python train.py --color_jitter=0.1 --encoder_activation="silu" --encoder_stem="single" --encoder_avg_pool_shortcut=true --fusion="prefix" --decoder_norm="layernorm" --weight_decay=0.2
Rows from block 2 of the text decoder of a small image captioner, named by matrix and row number. Rows with one number belong to one neuron. Each number is 128 + 24 x the weight over its row's rms, rounded and kept within 0 to 255. All counts start at 0. Numbers have three digits each.
After each neuron's rows are labels from the 100 texts, of 14848, where the neuron reaches its highest value: "tokens" is the input token at the peak. Only what is clearly more common there than usual is listed. The data: small charts drawn from random numbers. In brackets: how many of the 100.
# fc1: MLP up (decoder.blocks.2.mlp.fc1.weight, 256x128), inputs 0-127
# fc2: MLP down (decoder.blocks.2.mlp.fc2.weight, 128x256, transposed), outputs 0-127

fc1.34:128128128182128128121168128127128040128009128128128128128115128128128128128128128128128128128128128128128255128128128128128128128128128128128128128128128128128128128128128128128128128128128128172128128128135128128128128128128172128128128128128074128128128128128128128128128128128128128128128128128128192063128128128128128074128108128128128128128128128128128128128128128141128128128128
fc2.34:128086128128128063128128128000128091128128128128128128149128128097128128131128128118241157128128128157128128128128128195128128128128128135128128128128128128128128128128128107128128128128128128128154128128128128128128128128128199128128128096128128128135177128128128128128128068128128128128128128128128128108128128111095128081128088128128128128128128128128128128128128088128128178128146
tokens: "d" (100)

fc1.169:128128128128128128128128128128128128000128128128128128128128128128128128128128128128128128128128128128128128128128000128128128128128128128128128128128128128128128128128128202128128128128128128128128128128128128128128128128128128128128128128128092128128128128128128128239128128128128128128128128128128128128128128128128128128128128128128128128128097128128128128128128128128128128128128
fc2.169:128128128128128000128128128051128049128128128128040128128128128128128128128128128128128128128128128128128128128128128128128128128120128193128000128128128128128128128128128097128128128128128128128128128128128128128128128128128128128128128128128128128128128128128128128128128128128128128128128128128128128128128061128128128128128128128128128128128128128128128070128128128128128128128128
tokens: "c" (100)

fc1.11:128128128112128128128118110126128162058109128147128116163128128160128128101128128103113128128128215128128130128128128128128128109158128128128128128116115115128151104087128128099128141122158128146128123128128123128128128133171128201128125203128068096136128128129128128136128128128128128128069139089123140060211128129118107135128128137128128128128093128128128128184128159128128128137214
fc2.11:135128114163137083169094128128137105128158128127083085137128101128178128128123128051128128125016133134128204147128128128128119128108128181128128155128128129128124128128130128128128128128146128128136145128128097128128111128128128223128160130091101128128128158128128128128166128140162128128128128093128128087128139171128128128128124074109131129128176128128152128147123110128137128128149
tokens: "l" (100)

fc1.94:128128128128128128128255110075128128128128128128128128128128128128128084128128128128128128128128128128128128128128128128243128128128156128128128128128128128000128128128128128128128128128128128128128128128128128128128128128128128128128128128128128091128236128128128128128128128180128128128128128128128128128128128128128128128128128076128128128128128128128128128128128128128128128128128
fc2.94:128128128128128128128128128128128128128128128128128128128128128128128128128128212128128128128128128128128000128128128128128128128128128128128128128128128128148128128128128128128128128128128128016128128128179128128128126128128128128128128120128128128128128128128128128128128128128128128128128128128128215128128128128128128128128125128128128128128128128128128128128128128128128213128128
tokens: "t" (66); "b" (34)

fc1.160:128128128128128128128128128128128128128128128128128128128128128128128128128128128128128128128128128128128000128128128128128128128128128128128128128128128128128128128128128128128128128128128128128128128128179128128128128128128128128128176128128128128128128128128128128128128128128128128128128128128128128128128128128128128128128128128128128128128128128128128128128128128128128128128128
fc2.160:128128128128109255128128128128124128128128128128171128128128128128128128104128128128128128128128128128128255128128128128175128128128128042128128128128128128100128128128128128128128128128128128128086128128128128128128128128128128128128128133128128128128128128128128128139128128128128128128128128128128128128128128128203128128128128128128128128078128128128128128128128128121128103128128
tokens: "p" (99)

fc1.135:128128128128128128128128128128128128128128128128128128128128128128128128128128128128128128128128128128128128128128128128128128128128128128128128128128128128128128128128128128128128128128128128172128128128128128128128128128128128128128128128128128128128128128128255128128128128128128128128128128128128128128128128128128128128128128128128128128128128128128128128128128128128128128128128
fc2.135:128128128128128128128128128128128128128128128128128128128128128128128128128128128128128128128128128128128128128128128128128128128128128255128128128128128128128128128128128128128128128128128128128128128128128128128128128128128128128128128128128128128128128128128128128128128128128128128128128128128128128128128128128128128128128128128128128128128128128128128128128128128128128128128128
tokens: "i" (100)

fc1.30:128128128128128128128142128128128128043128128128128128128128128128128128128128128002111128128128128128128179128128122128128128128128128128128147128128128128128128128128128128128128128073128128255128128128128128128128128222128128128111128128128128128128128128128128128128128128128128128128127128128128128022128128128128128128128128128128128128128128128128042128128128128128128128128128
fc2.30:128128128147128128128106128122128128128128128128051128128131128128128128128128147128128128128128128128128128128128128128128128128099128210128098128128128128193128128128128058128128128128128128128128128128128128128128109115128128128128128078128128255128128128128128128128128128128128128128128128128128128128128079128110128057128090128128128128128128128128128055128128128182128216128128
tokens: "l" (97)

fc1.196:128128128128128128128128128128128128128128128128128128128128065128128128128128128128128128128128128128128128128128128128128128128129128128128128128128128128128128128128128128128128128128128128000128128128128128128128128128128128128128128128144128128128128128128126128128128128128128128128128128128128128128128128128128128128128128128128128128128235128128128128128128128128128128128083
fc2.196:128137128128000128128128128128128128128128128128128128068128128128128128128128128128128128128128128128128128128128128128128128128128128128128128128128128128128128128128128128128128128128128128128128128128128128128128128128128128128128128128128128128128128128128128128128128128128128128128128128174128128128128128128128128128128128128128128128128128128128128128128128128128128128128000
tokens: "l" (49); "<end>" (37); "h" (14)

fc1.248:128128128128128063128128128128128128128128157128128128128128047128112128128128128128128128128128068128128128128128234128128128128128128128128128128089128128128128128128128128128128128128128128000128128128128128124052128128128128128128128128128178128128128128128067128128128128128128128128133120128128119128128128128128128128155128128128128201128128128128128128128128128128128128128128
fc2.248:128128128082000128128128128128128128128128128128187128114128128128067128128128128128128128128179128128128128128098127128128128128236128128128141128128128128054128128128128128110128128128128128128128128128128128128128128130182128128128085128199128128118128128128128128128128128132128128125128128128071128128128128107128128128128128128128128128128128128128128228128128128128128128128128
tokens: "t" (100)

fc1.56:128128128128128128128128128224128128128163128128128128128128128128128128128128128128128128128128128128128128128128128128128128128128128128128128128128128128128128128128128128128128128128128128128128128128128128128128128255128128128128128128128128128128128128128128128128128128128128128128128128128128128128128128128128128128020128128128128128128128128128128128128128128128128128128128
fc2.56:128128128226128128128128128128128128128128128128128128128128128128128128128128128128128128128128128128128128128128128128101128128128128128128128128128128128128128128128170128128128128128128128128128128128128128128128128128128128128128255128128128128128128128128128128128128128128128128128128128128128128128128128128128128128128128128128128128128128128128128128128128128128128128128128
tokens: "m" (100)

fc1.173:128128128128128128128128128128128128128128128128128128128128128128128128128128128128128128128128128128128128128128128128128128128128128128128128128128128128128128128128128128128128128255128128128128128128128128128128128128128128128128128128128128128128128128128128128128128128128128128128128128128128128128128128128128128128128128128128128128128128128128128128128128128128128128128128
fc2.173:128128128128128128128128128128128128128128128128128128128128128128128128128128128128128128128128128128128128128128128128128128128128128128128128128128128128128128128128128128128128128128128128128128128128128128128128128128128128128128128128128128000128128128128128128128128128128128128128128128128128128128128128128128128128128128128128128128128128128128128128128128128128128128128128
tokens: "e" (100)

fc1.28:128128128153128128128109128128128128128255128128128170128129128128201128128090128128128128128118128128128128128128128128128128194128128128128128128128128128128128128128128128001128106128128128012128098128128128128160128128128216128128128128128128128167128128128128128128128128128128132128128128128128128128128128128142128128128128128128128128128128128128128128144128128128128128128096
fc2.28:128128128128128128138128128128128128128128128128128128128128128128128128128128128128125128119128128128128152128128128128128128128128128128128118128160128128128128128128128128128128128128128128128128128128128128128128128128128128128128128128128128128128128128128128128137128128128128128128128128128128128128128128128128128128128128128128128128000128128128128128128128128128128128059128
tokens: "h" (80)

fc1.246:128128128128128000128128128128128128128128128128115145128128128128128128128128128128128128128128067128128128128128128128128128131128128128128128128128128128191128128128128128128128128255128128051128128128128128128128128128128176128128128128128128128188128128128128128128128126128128128128128128128128128190128128128128128128128128128128128128128128128128128128128128128128128128128128
fc2.246:128128128051128150128128128128128128128128128128128128128128128128128128128128128128114128128159128128128128128128128128128128128128128128128128128128050128128128128128128169128128128128128128128128128128128128128128128128128128098128128128128128001128128128146128128128128128128128128128128128128128128128140128128128128128128128192128128128128128128128128255128128128121128128128128
tokens: "e" (100)

fc1.15:128128128128121128128215128128128128128128128128128128050128128128128083128128128128128128128128060128128128133115128128134128124128128138128128128128128128096128132128128128128128128128128128128128128128089128128113140128129064128117128128128128090097128238128128015128128128230128128128128128128128053128128128128178128128128128128128128128128128128128128128128128128128128128128128
fc2.15:124128128156128128128128128128128128128128128128128128149128158128098128128128139203128128163128128128173084067128128128128175128128128128128128117128128128174128128128238128168128128128128128104178128128128128128128101128128128121128078119135128128128128128128128126128128060063128160128128136128128205128128128128128128190128128128128128128128128128128128128128128128135128236128128
tokens: "t" (100)

fc1.141:128153128128128074128128181128128128137128128117125137128128128111128128170085156185128149128128016128128115128128099128128128128128128128128128128128128128128128128128128114128128128217120128094128128128128131128128125116128128128143128128128128177178150128128128128128128128123128128128128128128153128186128128128128088128128128107128128111148128128128191128128128128199128128128007
fc2.141:128128128128128131128128128146128143070128128128128128169127128128128128128129128128101128128128176128128072128128128128128128128134144084128128111128093128087128128106128216128128128126128128128128128128128128128059128135128119109116128141128128019123128128144128128128128128128128128128130128128128128128142128128123128171140174179128128128128128128128063255128128128084128120128150
tokens: "e" (100)

fc1.161:128128128128128128128128128128128128128128128128128128255128128128128128128128128128128128128128128128128128128128128128128128128128128128128128128128128128212128128128128128128128128128128128128128128128128128128128128052128128128128128128128128128197128128128128128128128128128128128128128128128128128128128128128128128128128128128128128128128128128128128128128128128128128128128128
fc2.161:128128128046128146128128128128128158128128128128203128128128128128128128128128128128128128128166208128128128128128128128128128128128128041128128128128094128084128128128128189128128128128128128128128128128128128128128128128128128128128128135128128004099122128157128128128128128128128128128128128128128128128128128128128181128128136128128128128128128128128128188128128128017128083128128
tokens: " " (53); "p" (44)

fc1.159:128128128128128128128128128132128128128128128128128128128128128128149128128128128128128128128128128128128128128128128128128128128128128128128128128128128128128128128128128128128128128000139128128128128128128128128128128128128128128128128128128128128128128128128128128128128132128128128128128128128128128128128128128194128128128214128128128128128142128128128128128120128117128128128128
fc2.159:000128128128128128128128128128128128128128128128128128128128128128128128128128128128128128128128128128128128128128128128128128128128128128128128128128128128128128128128128128128128128128128128128128128128128128128128128128128128109128128128128128128128128128128128128128128128128128128128128128128128128128128128128128128128128128128128128128128066128128128128128128128128128128128128
tokens: "t" (100)

fc1.54:128128128128128128128128128128128128128061128128128128128128128128128128128128128128128162128169128128128128113128255128128128128128128128128128128128128128128128128128194128128128128128128128128128094128179154128128128128128128128128128128128128128128128128128189128128128128128128128128128128128128128128128128128128128128128128128128128128128128128128128128128128128128128128128137
fc2.54:128128128128128128128128128128128128128128128128128128128128128128128128128128128128128128128128128128128128128128128146128128128128128108128128128128128128000128255128128128128128128128128128128128128128128128128128128128128128128128128128128128128128128128128128128128128128128128128128128128128128000128128128128128128128128128128128128188128128128128128128128128128128128128128128
tokens: "d" (62); "<end>" (38)

fc1.157:128128128128128128128128128128128128128128128128128128128128128128128128128128128128128128128128128128128128128128128128128128128128128128128128128128128128128128128128128128128128128128128128000128128128128128128128128128128128128128128128128128128128128128128128128128128128128128128128128128128128128128128128128128128128128128128128128128128128128128128128128128128128128128128128
fc2.157:128128128067128236128128128128128128128128128128128128128128128128128128128128128128128128128196128128128158128128128128128128128130128046128128128128128128128128128128128145128128128128128128128128128128128128128128128128128128033128128128128128013101128128128128128128128128128128128096128128128128128128128128128128128128128128128128128128128128128128128255128128128128128128128128
tokens: "<end>" (100)

fc1.63:128128128128128128128094128128128128128128128128128200173128128128128128128116128255128128128128128128128128128128128128128128138128128128128124128128128128206128128128166128128128103253128128078128128128128128128128128128128128128208128128128128128146128128128128128128128128128128128128128128128128144200128128128128128128128128128128128128128128128128139128128128128128128128128128
fc2.63:128128128128128157128128128128128128128128128128128128128128128128128128128128128128125128128128128128128128128128128128128128128128128047128128128128084128109128128128128164128128128128128128128128128128128128128128128128128128128128128128128128000079128128128128128128128128128128128128128128128128128128128128128128128128128128128128128128128128128128128223128128128095128062128128
tokens: "<end>" (69)

fc1.223:128128128128128128128128128128128128128128128128128128128128128128128128128128128128128128128128128128128128128128128128128128128128128128128128128128128128128128128128128128128128128000128128128128128128128128128128128128128128128128128128128128128080128128128128128128128128128128128128128128128128000128128128128128128128128186128128128128128128128128128128128128128128128128128128
fc2.223:128128128128128128128128128128128128128128128128128128128128128128128128128128128128128128128128128128128128128128128128128128128128128128128128128128128128128128128128128128128128128128128128128128128128128128128128128128128128128128128128128128128128128128128128128128128128128128128128128128128128128128128255128128128128128128128128128128114128128128128128128128128128128128128128
tokens: "t" (100)

fc1.50:128128128128128128128128128128128128128128128128128128000128128128128128128128128128128128128128128128128128128128128128128128128128128128128128128128128128128128128128128128128128128128128128128128128128128128128128128128128128128128128128128128128128128128128128128128128128128128128128128128128128059128128128128128128128128128128128128128128128128128128128128128128128128128128128
fc2.50:128128128128128128128128128128128128128128128128128128128128128128128128128128128131128128128128128128128128128128128128128128128128128128128128128128128128128128128128128128128128128128128128128128128128128128128128128128128128128128128128128128128128128128128128128128128128128128128128128128128128128128128255128128128246128128128128128128128128128128128128128128128128128128128128
tokens: "e" (100)

fc1.228:128128128128128128128128128128128128128128128128128128128128128128128128128128128128128128128128128128128128128128128128128128128128128128128128128128128128128128128128128128128128128128128128128128128128128128128128128128128128128128128128255128128128128128128128128128128128128128128128128128128128128128128128128128128128128128128128128128128128128128128128128128128128128128128128
fc2.228:116128128128128128128128128128128128128128128128128128128128128128128128128128128128128128128128128128128128128128128128128128128128128128128128128128128128128128128128128128128128128128128128000128128128128128128128128128128128128128128128132128128128128128128128128143128128128128128128128128128128128128128128128128128128128128128128128215128128128128128128128128128128128128128128
tokens: "e" (63); "n" (37)

fc1.213:128128128128128128128114128128128128128128128128079151255128128128187128128128128128128128128128128128128128128128128128128128128128128128128128128128128128184128128128188128128128128128128128017128128128206128128128128128128172128128128128128128128128128128128128128061128128019128128128128128128128128128058128128128128128128128128128128128128128128128128128128128128128128128128128
fc2.213:128128128121128217128128128128128128128128128128128128128128128128128128128128128128128128128128161128128128128128128128128128094128128011128128128128020128085128128128128211128128128128128128128128128128128128128128137128128128068128128140128128045107128128175128128170128128128128128096128128128128128128128128128128149128128128128128128128088128128128128206128128128067128090128128
tokens: "<end>" (100)

fc1.129:128140128128103090115127135099189128137107135116128176128119128131128116128075163190128150142128079128128082121043128168128128169118118128128152128128128121141128163140136105071128128214128128126128095133128124128128128128169116134135128128128093150152128188063113120155128128128128128128128128128128128201170158128128104128128119129128128128178111128128147128128128128128128133125122
fc2.129:128128128082129128113128128147128187104128128149128128134128176128104096101128128118128128128191150109143126100128125128128128123128128110128128085112128110113145128128128128128128128088140128143128128128128128128118126128128064128107072128128128038097103128160130126128072128119128128154117153098118128128148128128092128178141160167128125128128136128128061183124124128079064128128202
tokens: "g" (100)

fc1.17:128114128237100128128123166128128128128128128128128128124128128124128128128128128128128146128128128128128128128122128107128128118128128143128128128119128128154128106121128128128119128210128128128128120128152128098128128128128144118128128128128162244199124124128128128128128128128183128122128128128128151111128103194108128128128121128128128128128080128128131052132128203203128128128128
fc2.17:128081128128128128128128128128128128111178227145128128128128128128073103128128005106128131071128128161128128128128128126128128128128128128128128141128128007128128128095128150128128128128086128128147128128124128128128149128183128128128128195128128128128128128128125128128165128128128128128128128126128128128128128128128128128128128128128128128128128128128128128128128128128103128128048
tokens: "l" (67); "e" (27)

fc1.52:128128128128128128128128128128128128128128128128128084000128128128128128128128128128128128128128128128128128128128128128128128128128128128128128128128128128128128128128128128128128128021128128128128128128128128128128128128128128128128128128128128128040128128128128128128128128128128128128128128128128128128128128128128128128128128128128128128128128128128128128128128128128128128128128
fc2.52:128128128128128128128128128128128128128128128128128128128128128128128128128128128128128128128128128128128128128128128128128128128128128128128128128128128128128128128128128128128128128128128128128128128128128128128128128128128128128128128128128128255128128128128128128128128128128128128128128128128128128128128128128128128128128128128128128128000128128128128128128128128128128128128128
tokens: "e" (100)

fc1.167:128128128073128128128128128173128128128146128157128059069128128128128128128128128128128128128128128128128128128154042128128128128128128128128128128145128128079128128128128128128128128000162128128128128128128128128128128128128121128128128128128128105121128128239128128128128162128128128128128128128128109128128128128128128145128217094073128128128128128128128128144097128128128109128128
fc2.167:128128128128128128128128128128128128128128128128128128128128128128128128128128128254128128128128128128128128128128128128128128128128128194128128128128000128128128128128128128128128128128128128128128128128128128128128128128128128128128128128128128128128128128128128128152128128128128128128128128128128238128128128128128128128128128128128128128128128128128128128128074128128128128128128
tokens: "m" (65); "p" (35)

fc1.124:128128128128128128153128128128128128128128128128128128128128128128128128128128128128128128128128128128128128128128128128128128128128128128128128128128128128128128128128199128128128128128128128000128128128128128128128128128128128128128128128128128128128128128128128128128128128128128128128128128128128128128128128128128128128128128128128128128128128128128128128128128128128128128128128
fc2.124:128128128128128128128128128128128128128128128128128128128128128128128128128128128128128128128255128128128128128128128128128128128128128128128128128128128128128128128128128128128128128128128128128128128128128128128128128128128128128128128128128128128128128128128128128128128128128128128128128128128128128128128128128128128128128128146128128128128128128128128159128128128128128128128128
tokens: "<end>" (100)

fc1.19:128128128128110128094124128128128128128128128128128128128185128128080168117013137128128128128095113132128084128128128128128137128128128128140102128128140128146128076128068128128146128210128131128128128128196128128128128128163163128128155128128128128147128128128209128128128128127172128128128128128128128128128128128128128128128128128128128128132128128127128113128128171161185128128026
fc2.19:128128150116128173128121128128128128128128128128128128135139143128128128083128128133128128128128131128128081128128128128141134128128128128128128128128215122128109128128128128127128128128128234128128128128128128128128128128128128128128081128198128128128128128128128128147118128128128128128128128128128002128128128128128128128128144128201128128128128128077128128128128253128128128128128
tokens: "p" (100)

fc1.126:128128128128128128130128128140128128128128128128128128128128128128128128128128128128128128128128103128128128128128184128128128128128180128128134128128128128128128128128143128233128128128128128128128128128128128128128128128128128128128128128128128128128128128128128128000128128128128128128128128128128021146128128128147128128128128128128128128186128128128129128116128128128128128128128
fc2.126:122128128128128128128128128143128209106128128128128134129128141128038128128128128128069128128136161128128089128128128128128128097128128128128128091128128128128128128128128128128128128105128128128128128128128128128128128128128128116128086128128128048105128128176128128240128128128128128128128128128118128128155128128128128128128132130128128128051128128128128251128128128068128128128128
tokens: "t" (71); "g" (29)

fc1.77:128121128151122173128168123167128128128131143128128107128128114128128128128128140054111128128128128128128132154128163128143128102195128128117128128128128128031105128128128128134128128079128122114128128128097128101128157128128128070092158128165196095110128131128128097151128129192128128128143128128128062128128128128128128128128194114128122128102128128094128128178128128128127048128128
fc2.77:061128128154128128128110128128128183128162128128128132128128128070128128128103186128128128215128115128128128125128119125128128128128124128128128128128143128170128128128128155128128124153128128080128128128128128091185128128138174128128128128166128157128128128128128123128160069128128128128128128128128128128095128128242128128093128075128128128128128128128128056128128138149128146128054
tokens: "m" (100)

fc1.250:128128128128128128128128128128128128128128128128128128128128128128128128128128128128128170128128128128128128128128135128128102128128128128128133128128128128128128128128128128004128164128128222188128128128128128128128128128067128128128128128128128128128128128128128128128128128128128128128128128128128128128255128128128128128128128128128128128128128128128128128128128128128128128128128
fc2.250:128128128128128128128128128128128188128128128128206128128128128128128128128128000128128128128128128128128128128128128128128128128128128099128128128128128107128128128128128128021128128128128128128128128128128128128128128128128114128128128128128128128128108128128128128128128128128128128128128128128128121128128128128128128129128128128128128128128128128128128128128128128078128000128128
tokens: "l" (100)

fc1.8:128128128128128128128128128128128128128255128128128128128128128128128128128128128128128128128128128128128128128128088128128128128128128128128107128228128128128128128128128128128128128128128128000128128128128128128128128128128128128128128128128128128128128128128128128128128128128128128128128128128128128128128128128128128128128255128128128128128155128128128128128128128128128128128128
fc2.8:128128128128128128128128128128128128128128128128128128128128128128128128128128255128128128128128128128128128128128128128128128128128128128128128128128128169128128128128128128128128128128128128128128128128128128128128128128128128128128247128128128128128128128128128128128128128128128128128128128205128214128128128128128128128128128128128128128128128128128128128128128128128128128128128
tokens: "p" (89); "l" (11)

fc1.74:128128128115128128128128169081128148128048125128128128181096129128128128069129128128103128150128193128128114105081128170128105186110128158134128109072114128172128128128166119128128128128166128190118088128131116143145128128128128141128128103111119139128091128102115128128125122128128128141128128122128128128133183128068128128149128129166128165146077128154128128128128128057128128128186
fc2.74:128077170074176128128128102066128151116091128128128083128128128128128106127149056046142128128128188128122128156128128128128128179128157128128131128128155109107128140128095124128138128128180134190113138128128098128128128168133128137128128128128128109128128128128128125112088127132071128143122128105134049128140116126106128115128153099172144128130139128128068125128128128114128128128161
tokens: "t" (100)

fc1.62:128128128128167128128128128128128128131128128128128128128128128128128055128128128206128128128095078128128128128123106128128128129128128128128128128128128130128128128128128128128128128154128128128128133165124128128128128128128126128133128128128128128128128128128128128128131128128128128128128128128128128128090128128214128128128128038128255128128128128128128128128128128128128128128014
fc2.62:128128128128128128128128128128128128128128128128128128128128128128128128128163128128048128128255128128128078128128128128128128128128128128128128128128043128128128128128128128128128128128128128128128128128128128144128128128128082128128116128128128088083108128174128128128114128105128128128128128128128128096166128128095130204184128250128128128128128128128105164128128128128128128128142
tokens: "h" (100)

fc1.51:128128128128128128128128128128128128128128128128128128128128128128128128128128128128128128128128128128128128128128000128128128128128128128128128128128128128128128128128128128128128128128128128128128128128128128128128128128128128128128128128128128128128128197128128128128128128128128128128128128128128128128128128128128128128128128128128128128128128128128128128128128128128128128128128
fc2.51:128128128166128128128128128128128094128128128128100128128128128128128128128128205128128128128128128128128128128128128128128128128128128152128128128128128128128128128128128128128128128128128128128128128128128128128128031128128128128128128128128128128128128128128128128128128128128128128128128128128128128128128128128128128128128069128128128128128128128128128128128128128255128207128128
tokens: " " (100)

fc1.113:128128128128128128128128128128128128128128128128128128128128128128128128128128128128128128128128128128128128128128128128128128128128128128128128128128128128128128128128128128128128128128128128255128128128128128128128128128128128128128128128128128128128128128128128128128128128128128128128128128128128128128128128128128128128128128128128128128128000128128128128128128128128128128128128
fc2.113:128128128128128078128128128000128128128128128128128128128128128128128128128128128128129128128128128128128128128128128128128128153105128205128128128128128128128128128128128128128128128128128128128128128128128128128128128128128128128128128128128128128128128128128128128037128128128128128128128128128128128128128128128128128128128128128128128128128128128128128128128128128128128128128128
tokens: "e" (100)

fc1.152:128128128128128128128128128128128128128128128128128128128128128128128128128128128128128128128128128128128128128128015128128128128128128128128128128128128076128128128128128128101128128128128128128128128128128128128128128128255128128128128128128035128128128128128128128210128128128128128128128128128128128128128128128128128128128128128128128128128128128128128128128128128128128128128128
fc2.152:128128128128128128128128128128128128128128128128052128128128128128128128128128128128128128128128128128128108128128128128128128128128128128128128128128128128128128128128128128128128128128128128128128128128128128128128128128128128128128128128128128128128128128128128128000128128128128128128128128128128128128128000128128128128128128128062128128255128128128128128128128128158128128128128
tokens: "l" (98)

fc1.182:128128128128128128128128128128128128128128128128128128128128128128128112128128128128128128128128128128128128128128000128128128128128128128128128128128128128128128128128128128128128128128128128128128128128128128128128128128128128128128128128128128128128128128128128128128128128128128128128128128128128128128128128128128128128128128128128128128128128128128128128128128128128128128128128
fc2.182:128128128128128128128128128128128128128128128128128128128128128128128128128128128128128128128128128128128128128128128128128128128128128128128128128128128128128128128128128128128128128128128128128128128128128128128128128128128128128128128128128128128128128128128128128128128128128128128128128128128128128128128128128000128128128128128128128128128128128128128128128128128128128128128128
tokens: " " (100)

fc1.45:128128128128128128128128128128128128128128128128128128128128128128128128128128128128128128128224128128128128128128128128128128128128128128128128128128128128128128128128128128128128128128128128128128128128128128128128128128128128128128128128112128128128128128128255135191128128128128128128128128128128128128128128128128128128128128128128128128128128128128000128128128128128128128128128
fc2.45:128128128128128128128128128128128128128128128128128128128128128128128128128128128128160128128128128128128128128198128128128128128128128128128128128128216128128209128128128128128128128128128128128128128128128128128128128128128128128128128128128128208155128128128128128128128128128128128128128128128128128128128000118128128128128128013128128128157128128128128128128128128128128128128128
tokens: "i" (100)

fc1.254:128128128128128128131076128172093173128128128140128128128128128128128158128156111124128128128128128128125112089132213105128095128128128128128128128007128128128128128128128128128128139128128134115128128128233128128128106128066128128095128128128128128128100084171128128036128128127153128128128128128128128128128115178128128128128128192128128128128128128128128128128128128128091128128128
fc2.254:128128128119037199148128128128089128128128128128210128093128128128128128128128105128128128128128128128114128128128128080173128128128128128128146128128128128128128128128075128070128128128116128128128128128128128128128140128167128128128128146128128167128128128128114128170151128132128128128128085128128061135128128128128128128128128128130128128070083128128159128128128213127128068128033
tokens: "i" (100)

fc1.235:128128128128128153128128104128128128128128128128128126128128128128128128128128128128128128128255128128128200128128128128148128128128128128128128128128128128084128128128128128128128128000128128190128128128128128128128128128128128128128128128128128128128128128128128128220128128128128128128128128128128128098128128128128128128128128128128128128128128128128076128128128128128128128128128
fc2.235:128128128158128000128128128128128128128128128128128128128128095128146128128128128128229128142128128128128128128128128128128128128128128128128128128128128128128128128128128116128128128128128128128128128128128128128128128128128128148128128128128128207128128128128128128128128128128128136128128128128128128128034128128128128128128128119128128128155128128128128000128128128128128128128128
tokens: "c" (100)

fc1.65:128128128128128128128128128128128128128128128128128128128128128128128128128128128255128128128128128128128128128128128128128128128128128128128128128128128128128128128128128128128128128128128128128128128128128128128128128128128128128128128128128128128128128128128128128128128128128128128128128128128128141128128128128128128128128128128128128128128128128128128128128128128128128128128128
fc2.65:128128128128128128128255128128128128128128128128128128128128128128128128128128128128128128128128128128128255128128128128128128128128128128128128128128128128128128128128128128128128128128128128128128128128128128128128128128128128128128128128128128128128128128128128128128128128253128128128128128128128128128128128128128128128128128128128128128128128128128128128128128128128128128128128
tokens: "g" (100)

fc1.109:128128128128128128221128128128128128128128128128128128128128128128128128128128128128128128128128128128128128128128128128128128128128128128128128128128128128128128128128128128128128128128128128128128128128128128128128128128128128128128128128128128128128128128128128128128128128128128128128128128128128128128128128128128128128128128000128128128128128128128128128128128128128128128128128
fc2.109:128128128128128128128128128128128128128128128128128128128128128128128128128128128128000128128128128128128128128128128128128128128128128105128128128128128128128128128128128128128128128000128128128128128128128128128128128128128128128128128128128128000079023128128128128128128128128128128128128128128128128128128128128128128128128128128128128128109128128128128179128128128126128128128128
tokens: "l" (100)

fc1.24:128128128129128055128048162107128128128128128116128148128128128128128128128064128158128128128082055128128087128101128128128128128128128128128084128128128109159128097128135128128128128255106128047128105128128128128128128128128128128128128128128128165193128128112128128128128128097128128128128128128128128128128128128117128128128128128128128128128128128128195128128128128158128128128106
fc2.24:128128095128120199128128128188128128128128128128128128128128128153128128128128128128056128128128128128128128128128128128128128075173128083128128128128127128088128128128128218128128128128128128172128128128128128128128128128128128128128128150128128027065128128128128128128128167128128128128128128128128128128128144128128128140128128218128128128068128128128128227128128128128128091128128
tokens: "<end>" (100)